A small image classifier, trained from scratch.
Model: 2.14M parameters, 64-pixel images, arch resnet_bottleneck, norm batchnorm, activation prelu, depths [2, 2, 3, 2].
Training: soap at rate 0.0028, 3600 steps, batches of 256, held-out accuracy 97%.
Data: trained on pictures of board games with random positions, seen at a slant, 18.9 epochs.
Rows from block 2 of a small image classifier, named by matrix and row number. Rows with one number belong to one channel. Each number is 128 + 24 x the weight over its row's rms, rounded and kept within 0 to 255. All counts start at 0.
After each channel's rows are labels from the 100 images, of 14848, where the channel reaches its highest value: "strongest on" is what is common among them. Only what is clearly more common there than usual is listed. The data: pictures of board games with random positions, seen at a slant.
# convs1: 3x3 conv, stride 2 (model.blocks.2.convs.1.weight, 72x72x3x3, each kernel summed), inputs 0-71
# convs2: expand pointwise conv (model.blocks.2.convs.2.weight, 288x72x1x1, transposed), outputs 0-143

convs1.21 [156 131 133  99 120 126 134 109 135 119 161 134 131 114 121 108 141 135 182 133 133 176 131 151 132  84 138 149 156 119 177 133 133 129 101 132 167 147 131 127 109 178 149 107 177 107 130 178  97 101 139 148 100  79 128 117 132 130  89 103 123 103 111 110  95 126 166 159 119 153 102 127]
convs2.21 [ 96 109 154  91 155 119  95 111 103 142 137 158 112 128 109 144 163 118 133 107  86 176 111 110 104 118 131 127 151  91 124 116 123 122  83 119  92  97  36 173 136 165  75 111 102 121 148 135 105 121 122 137 140 123 157 144 142 136 105 119  94 160 154 117  80 119 141 122 100  95  91  86 141 114 127 122 117 116 117 146 165 133 131 109 115 102 133 156 140 108 147 117 109  94 106 108 138 153 127  89 130 129  99 136 197 112 150 105 134 139 101 103 157 117 128 114 138 128 144 108 106 109 137 114 133 150 144 140 113 167 145  97 114 108 141 141 143 158 118 107 111 118  76 114]
strongest on: noughts and crosses

convs1.42 [140 122 173 121 118 105 140  97 129 107 156 130 133 145 119 140 105 127  77 138 126 135 139 110 111 118 131 129 147 105 139 154 116  81 128 142 140 138 140 161 161 107 113 161 139 132 116  90 101 147  97 165 187 177 146 175 134 171 109 160 111 144 161 107  93  87 128 120 128 145 136 155]
convs2.42 [109 125 143 136 146 154 151 146 131 137 128  94 194 119 137 131 126 115 146 120 135 127 155 106 120 146 180 122  77 148  99 134 156 129 138 101 109 140 137 128 156 141 134 147 129 104 110 139 153 151 111 121 118 144 104 116  83  57 138 176 122 143 126 105 114 109  78  94 167 116  81 171 133 122 123 131 107 129  99 121 164 153 129 121 134 132 134  97 146 116 117 142 130  95 106 123 129 149 144 126 152 171 143 146 125 178 121 138 146 124 106 146 137 128 164  93 112 163 127 118 131 121 115 151 100 140 125 136 121 109 119  82 126  97 107  88 126 138  90 116 159  99 138 131]
strongest on: draughts

convs1.18 [106  88 113 135 135 119 114 116 133  97 135 183 136 141 153 113 111 149 129 107 129 153 165 147 132  87 136 135 111 137 144 127 124 117 154 109 103 121 123 108 128 136 204 156 146 141 166 131  81 165 166 168 151 112 143 115 179 115 120 110 112 102  80 118 141 117 117 156 151 121 110 149]
convs2.18 [ 97 164 127 108 163 134 159 100 121  92 114  99 108  92 151 137 116 116 126 119 126 135 134 131 137 123 129 134 146 151 119 117 129  89  97 129 125 100 110 112 104 121  95 137 162 112 117 122  98 121 142 136 138 125 154 100 126 151 104 134 157 152  84 116  94 116 102 148 152  92 111 113 125 102 120 139 124 128 109 136 187 102 177 123 111 128 119 116 127 149 167 139 109 128 108 114 120 121  81 122 134  93  86 149  88 145 141 134 167 117 127  91 177 121 112 147  62 147 175 119 136 132 158 131 112 117 122 148 137 150 197 118 120 114 130 100 142 130 127 135 119 103 100 137]
strongest on: discs in an upright rack; first side has more

convs1.68 [128 127 132  95 111 120 103 133 112 147 193 122 117 105 112  91  82 123 120 120 146 134 149 170 114  94 148 174 127 138 151 175 120 147 115 150 141 129 112 132 107 146 154 135 169  94 106 158 109 131 179 130 132  75 127 160 116 116 135 130 120  98 164 124  96 134 147 124 164 150 111 108]
convs2.68 [139 120  98 119 127 103  87 134 112 114 117 154 126 100 123 126 152 202 114 127 141 140 149  87 137  94 153 127 111 116 156 171 153  98  83 115 137 116 134 196 119 130 102  96 145 149 158 135 129 128 135 163 125 151 120 118 114 138 126 100 151 133 150 102 146 130 124  93  74 135 127 125 152 122 128 116 137 118 124 133 136 133 104 111 137  90 112 136 159 126 143 125 162 129 151 106 148 103 124 119 144 128 100 115 172 129 116 103 140 152 135 136  93 117 119 170 116 122 145  97 143 137  80 143  72  95 129 119 126 130 135 108 120 100 120 122 139 108 106 127 114 108 122 120]
strongest on: digit grid; nearly full

convs1.47 [118 101 149 142 133 140 142 118 110 131 139 150 119 164 121 140  87 143 112 118 155  91 111 142 127 124 100 109 120 126  80 129 141 102 157 122 112  97 116  73  92 119 154 120  85 139 168 131  90 138 144 140 122 186  97 123 164 121 103 118  79 172 128 164  93 121 120 127 143 147 143 152]
convs2.47 [127 139 123 136 145 119 127 106 121 110 125 124 123 115  94 185  95 141 148 118 138 143 166 110  82 133 153 155 131 137 131 114 176 111  97 118 174 123 126 124 133 119  95 179 145 116 177 101 139 112 142 122 120 107 110 114 110 161 114 105 112 150 171 113 120 115 162 133 120 139  80 138 132 103 131  99 169  92 106 147 136 119 159 132  75 148 146 168 133 141 134 139 142 190 125 119 131  89 144 121 151 145  97 126 136 103 117 133 123 115 118 130 132 113 128 143 104 170 110 100 148 143 125 137 177 107 105 143 118 121 120 122 122 156 125 117 160 129 144 128  99 134 200 140]
strongest on: draughts; nearly full

convs1.38 [105 142  63 150 117 131 136 143 128 106 146 123 139 134 140 151 156 136 128 169 124 125 131 150 106 124  93 132 100  79 156  96 170 139 132 124 181 127 123 123 130 112 112 112  96 148 185 130 152  63 144 122 129 129 122 116 123 150 138 107 144 163 103 153 124  84 144 130 120 106  99  94]
convs2.38 [132 130 145  68 136 101 154 102  97 152 146 136 123 171 125 126 133  98 138 111 138 144 110  98 133  98 153 108 131 137 103 186 118 140 121 146 122  97 142 128  86  90 133 175 115 130 117 147 200  98 164 128 157 146 113 115  93 119 153 117 110 129 121 120 104 110 132  59  99 144 146  85 127 157 152 133 120 144 119  43 123 149 117 120 123 131  82 113 122 141 131 135 159 184 118 121 103 107 143 134 125 136 127 151 100 150 125 140 111 134 156 128 112 122 129 112 111 115  97 116 144 141 118 134  88  91 120 162 114 121 106 110 148 107 129 134  98 183 114 113 111 166 133 137]
strongest on: stones on a line grid; nearly full

convs1.17 [125  93 125 127 132  98 122  70 139  92  96  92 143 130 173  80 107 135 156 138 128 127 103 112 129 112 151 149 137  96 103  96  99 133  75 169 163 132 133 137 110 107 133 113 144 123 101 166 138 148 121 150 109 122 134 128 129  97 117 127 128 147 114 102  78 125 160 101  81 145 147 112]
convs2.17 [142 116 118 141  99 101 111 160  40 115 140 156 112 120 139 138  87 163 152 114 106  96  91 116  99 139 114 134 126 120 117 154  98 114 119 147 129 146 109 142 137  87 108 135 142 132 132 133 135 169 126 127 166 112 132 141 128 109  94  87 147 131 126 130 145 146 186 135 103 164  83 145 126 122 100 137 142 124 109 158  89 178 131 117  97 147 169  94 138 123  98 134 164 141 169 136 127 115 146 138 121 120 120 194 105  93 123 111 117  90 100 153 103 112  91 117  94 163 144  98 135 110  90  90 100 115  96 114 143 114 126 102 144  99 108 132 124 139 154 122 115 116 117 136]
strongest on: digit grid; nearly full

convs1.33 [113 135 128 115 111 182 144 141 144 105 115 160 144 127 160 168 131  51 155 111 116 132 185 104  88 104 120 147 115 106 134 120 158  94 152 110 125 118 132 127 125 144 139 130 141 130 148 114 121 101 202 153 150 121 126 113 105 118 116 136 131 118 136 124 138 104 126 119 123 156 177  93]
convs2.33 [139 165 168 153 123 119 128 145 104 164 115 125 124 125 133 112 118 143 113 113 125  82 126 122 136  69 140 118 141 113 127 156 120 115 102 154 111  62 104  92 111 148 118 168 111  96 118 118 128 104 113 138 123  91 108 124 125 169 123 178 127 109 126 134 160 146 145 115 104 125 121  97 145 145 124 142 123 125  84 134 176 163 130 123 153  95 109 135 118 160 110 136 103  77  98  66 145 171 127 140 128 105  94 112 114 118 148 117 119 100 172 125 136 159 144 110 127 102  93 119 124  96 147 106 154 128 156 143 133 137 166 127  95 143 124  92 123 169 140 132 101 166 111 132]
strongest on: discs on a green board; nearly full

convs1.32 [116 128 102 148 125 155 127 141 113 140 155 148 121 108 123 147 133 106 112 145 130 139 151 108 165 181 155 138  84  54 139 116  87 102 103 150 100 124 152 140  99 131 159 148 113 132 146  61 144  87 132 141 111 121 119 132 151 166  99 128 110  92 107 112  95 117 141 120 137 149 135 113]
convs2.32 [109 128 123 122 113 125 102 112  87 120 172 115 108  84 118 121 139 137 154 142 113  92 107  96 127 106 129  55 135 160 135 138 165 122 100 112 119 151 149 103 154 159 189 135 144 163 140 129 124 102 163 115 108 138 118 109 118 123 132 107 118 102 183 118 106 119 126 173 103 174 120 120 132 116 138 126 103 115 146 114 106 100 137 145 143 174 111 145 126 155 132 145 114 143 131 120 138 123 129  99 140 160 118 122 115 136 129 103  98 119 106 119  86 115 108 114 162 103 132  93  67 113 128 115 130 117 144 120  97  84 131 119 138 110 112 109 159 145 111  90 120 116 120 128]
strongest on: draughts

convs1.36 [102 143 128  84 123 142 146 133 141 122 128 133 119 164 133 112 141 146  94 137 130 203 136 153 164 137 185 124 122 155 174 130 109  86 124 117 130 131 128 131 138 103  85 175  97 122 158  89 132 118 115 101 156 162 118 141 170 128 118 141 127 119 147 146 135 107 156 116 176 132 117 115]
convs2.36 [130 109 113 176 121  99 164 100 161 145  93 106 138 138 102 116  79 150  96 177 118 114 124 129 124 112 149 132  82 109  99  92 113 101  96  92 146  83 180 141 136 159 129 137 123 136 127 103 157 157 131 127 161 111 163  91 140 133 158 136 164 121 115 126 145 133 117 133 163  65 110 136 132 154 140 125 122 126  91 125 126 119 139 126 115 108 147 106 124 112 143 145  98 164 158 115  87 122 117 134 125 147 110 131 105 128  90 128 114 120 125 121 151  89 139  94 104 114 146 186 149 108 130  96 119 106 128  97 125 112 127 131  87 149 125 110  78 157 125 178 106 124 128 146]
strongest on: discs in an upright rack

convs1.49 [127 171 117 142 136 140 135  91  96 110 110 118 132 142  90 142 122 116 113  86 133  96 149 150 141 105 160 153 119  95  92 147 148 145 105 136 119 132 163 111 115 172 112 158  98 139 142 134 140 156 141 124 125 104 150 150 142 109 157 188 139 123 146 175 121 132 118 141  93 155  97 189]
convs2.49 [152 138 115 118 142 144 124 130 137 133 122 125 101 124 107 112  96 146 151 141 138 135 152 130 106 151  91 177 115  75 152 148 156  83 113 209 193 134 176 103 132 155 123  97 139 137 113 128 120 115 139 110 114 170 127 164 127 108 134 153 130 137 121  55  94 110 131 170 103 101 101 140 164  63 131 109 132 132 131 123 124 108 132 108 105 111 127 129 129 145 146 162 187 162 150 127  94 138 117 104 123 109 133 124 120 126  96 118 116 108 187  67 109 164 132  90  99 154 123 123 110 163 143 127 155 159 109 129 125 153 132  87 131  97 119 143 146 150 138 146 117 124  97  99]
strongest on: discs in an upright rack; nearly full

convs1.35 [163 169  83 122 127 196 109 115 136  94 127 111 160 127 148 119 122  97 146 126 131  88 105 139  98 103 178 126 138 151 124 164 146  96 136 137 139 117 153 143 130 128 134 127 118 142 137 155 110 138 148 106 182 148 121 127 114 111  98 134 134 129 166 123 117 147  99 101 180 128 162 166]
convs2.35 [124 119 103 180 114 162 120 108 136 134 102 140 147 148 160 119 147 120 175 116 134 141 123 117  92 120  93 165  90 155 141  77 167 125 127 135  94 122 155 129 155  97 152 137  98 150 133 139 103 133  98 110 132 113 116 120 133 113  70 131 105 107 130 118  75 147 101 131 169 136 115 138  89 151 142 148 130 135 151 119 120 153 136  84 138 135  97 160  97 151 112  95  95 100 155  98  67 154 104 110 106 148 132 167 108 125 114 155 144 126 151 110 124 134 152 118  89 162 129 124 133 125 118 134 130  77 140 124 123 112 114 165 141 127 142 131 178 161 145 118 164  74 126  69]
strongest on: discs on a green board; nearly full

convs1.11 [114 115 165  95 128 144 120 139  95 148 124  78  57 122  89 141 115 140 100 136 124 138 160 141 137  95 126 166 124 177 109 130 110 133 107 140 130 137 142 125 166 135 101 118 106 131 155 146 134 170  94 119 135 174 102  97 154 136 140 130 109 149 149 106 112 141 106 122  77 125 147  95]
convs2.11 [ 77 105 114 108 107 131 120 120 120  75 143 133 110 147 110 108 179  92 146 175 111  97 115 139 153 207 108 107 155  62  93 141 133 162 120  97 146 159 136 140 147 114 140 151 129 145 113 108 129 120 120 138 128 109 108 166 132 143 128 141 105 148 146 152 173 121 108  81 128 128  88  99 131 129 150 133 128 124 125 129 116  95 104 166 136 198 136 140 129 124 134 172 114 122 132 136 116 114 134  67 114 141 142  78 114 101 112 148 124 100 120  98 140 168 124 137 144 129  90 112 121 112 167 115 155 127 147  79 164  92 116 139 116 131  93 115 134 116 132 123 152  99 141 110]
strongest on: discs on a green board; discs in an upright rack

convs1.9 [133 149 118  78 103 123  87 117 103 139 147 158 142 124 124 146 144 142 139 138 118 110 169 156 147 137 155 132 106  90 164 147  67 113 135 144 135 116 139 112 109 105 147 136 118 135 172  73 143 121 121 135 189 129 141 144 148 132 123 133 135  86  85 150  98 170 144  91 125 120 139 128]
convs2.9 [139 150 164 126  96  91 106  90 159  52 123 136  97 140  47 108 169 149 153 100  93 139 151 121 111 114 132 138 131 116 101 132 122 117 135  82 147  92 133 144 138 110 140 149 128 161 150 146 133 170  91  87 132 121  94 122 171 148 157 154 129 147 142 156 135 110 134 159 115 163 129 106 166 104 119 111 143 144 104 129 112  90 105 176 113 122 112 113 133 161 129 131 157 182 149 122 152 118 110 131 160 150 112 115 164 165 159 136  99 144  94 100 152 120 133 125 151 157 116 125  87 120 131 114 106 103 112 101 128 120 127 155 125 171 107  90 135 156 114  83 136 147 162 136]
strongest on: draughts

convs1.3 [170 120 117 149 158 113 125 158 128 103 145  97 167 122 143 135  89  96 148 156 128 112 137 104 153 142 128 132 183 102  95  82  99 114 120 111 117 132 135 128 173 126 164 140 162 125 134  90 120 191 118 116 150  96 143 170 108 106 138 136 149 120 143  99 137 118 108 138 125  98 117  95]
convs2.3 [150 130 110 126 133 123 134 133 131  81 187 125 116 132 206 130  88 129 210 129 144 136 157 104 102 138 112 127 114 113 103 104 153  89  85 101 136 100 112 105 103 132 124 154  99 117 138 125 132 141 140 171  87 123 122 138 121 170 167 131 145 123 153 140 126  99 133 135 106 103 112 134 124 132 164  95 126 134 148 167 138 136 121 156 109 157 124 125 152 120 102 114 131 139 151  97 139 122 142 137 117 149  72 111 131 125 111 165 118 140 109 114 123 183 140 154 116 117 118 110 112 120 124 105 117  96 113 208 172 165 151  88  97  93 123  79 133 123  80 106 170 146  83 169]
strongest on: discs in an upright rack; first side has more

convs1.63 [ 96 147 133  95 138  92 132  88 128 113 125 168 122 113 126 119 120  63 106 103  95 130 116 121 109  93 121 116 134 116 106  81 121  92  93 105 151 104 103 126  86 137 126 120  70 121 148 140 181 145 123 123 134 120 125 114 143 145 122 151 149 133  92 131 137 109 112 122  65 146 149 120]
convs2.63 [120  88 203 105 143 158 140 169 128 117 135 116 103 133 114 133 127 118 114 106 168  89 113  88 141 116 117 130 105 103 112  92 115 118 106 114 131 156 124 129 119 157 133 137 101 144 170 149 132 158 185  90 101  95 111 184  94 134 182 174 141 155 119 150 104 154 128 157 126  98 118 171  87 131 101 125 129 131 147 117  69 150 110 127 133 126 130 123 106 117 117 124 180  78 108 119 107 140 153 130 107 160 159 117  95 160 120 154 119  92 120 159 109 112 151 171 138 152 137 109 118 143  79 137  85 135 114 104 115 124  88 127 133 158 155 159 112 129  85 118 136 147 133 129]
strongest on: digit grid

convs1.57 [154 126  99 130 115 139 121  75 138 122 125 152 168 107 133 134  80  94 100 180 125 157 125  90 127 178 123 126 129  98 148 160 137 108 157 108 117 104 130 125  99 126 141 146 141 112 117 114 107 142 134 127 127 129 101 153 113 149  95 171 170 122 185 124 122 150 145  88 108 134 168 125]
convs2.57 [110 140 133 153 131 124 126 126 134 120 116  90  86 112 164 106 124  78 121 127 116 153 107 121 146 112 174 138 108 139 157 141 115 136 137 136 140 163 137  95 155 172 116 159 121 143 143 129 112 210 103 119 106 101 123 132 105 100 170  85 117  97 122 124  89 149 104 141 138 110 136  48 107  97 165 131 133 120 164 114  95 159 143 140 119 108 106 147 117 133 129 128 135 132 109 159 146 128 121 122  93 109 129 100 137 109 131 123  92 124 126 137 102 131 157 120 162 127 126  85 123 135 148 130 137 115 180 112  99 107 121 127 141 119 162 120 143 159  87 139 116 156 119 112]
strongest on: noughts and crosses

convs1.41 [185 127 123 133 113 130 111 138 110 140 166 149 122 150 130 106 154  91 129 122 147  83 143 156 135  89 136 162 131 117 141  98 119 114 105 136 101  92 161 137  76 100 133 118 103 142 175 133 107 198 118 125 142 117 118 119 156 123  92  88 116 131 123 105 151 119 133 130 144 160 158 101]
convs2.41 [107 167 140 108 106 109 131  99 160 106  93  78 165 147 133 113 180 143 130  77 128 112 141 144 130 143 100 114  87 155  55  96 146 129 163 112 104 142 158 134 121 101 109 176  61 152 156 173 107 115 115 125 103 123 149 112 112  80  92 115 134 143 131 108 138 155  99 130 124 133 128 148  73  97 127 102 164 102 110 190 140 111 156 114 116 159 106 147 135 134 102 118 132 119 152 115 136 100 115 123 142 130 120 104 100 133 145 108 106  99 150  70 158 150 136 155  88 141 138 140 107 105 142 127 118 110 127 132 110 124 126  93 152 119 127 120 145  80 120 102 137 145 123  91]
strongest on: stones on a line grid; nearly full

convs1.50 [ 98 125 136 104 138 111  85 157 163 112  90  85 102 137 129 124 136  84  92  97  95 124 142 128 166 102 137 147 130 150 145 134 151  87 113 132 127 121  99 149  65 108 125 140 125 155 148 113 138 145  87 107 147 150  95 111 145 129 118 155 128 106 154 178 116 108 164 143 145 131 149 110]
convs2.50 [125 142 128 143 130  83 107 115 138 125 107 174 113 140 139 111 103 124 153 129  89 143 185 144 123 108  93 146 155 107 118 134 150 138 117 113 129  98 142 115 137  75 116 121 124 115 132 107  98 134 136  84 137 100 147 144 144 135 101 149 131 126 125 136 130  80 136 170 112 148 134 102 104 134 106 198 135 119  91 118 140 128 131 182 147 118 138 134 125 138 138 114 167  75 115 124  95 151 167 134 116 107 123 174 133 155 179 156 153 133 131 180  97 126 152 117 130 138 113 126 138 127 122 130  76  99 117  83 113 107  97 140  98 141 112  92 127 164 190 152 131 101 125  92]
strongest on: second side has more; digit grid; nearly full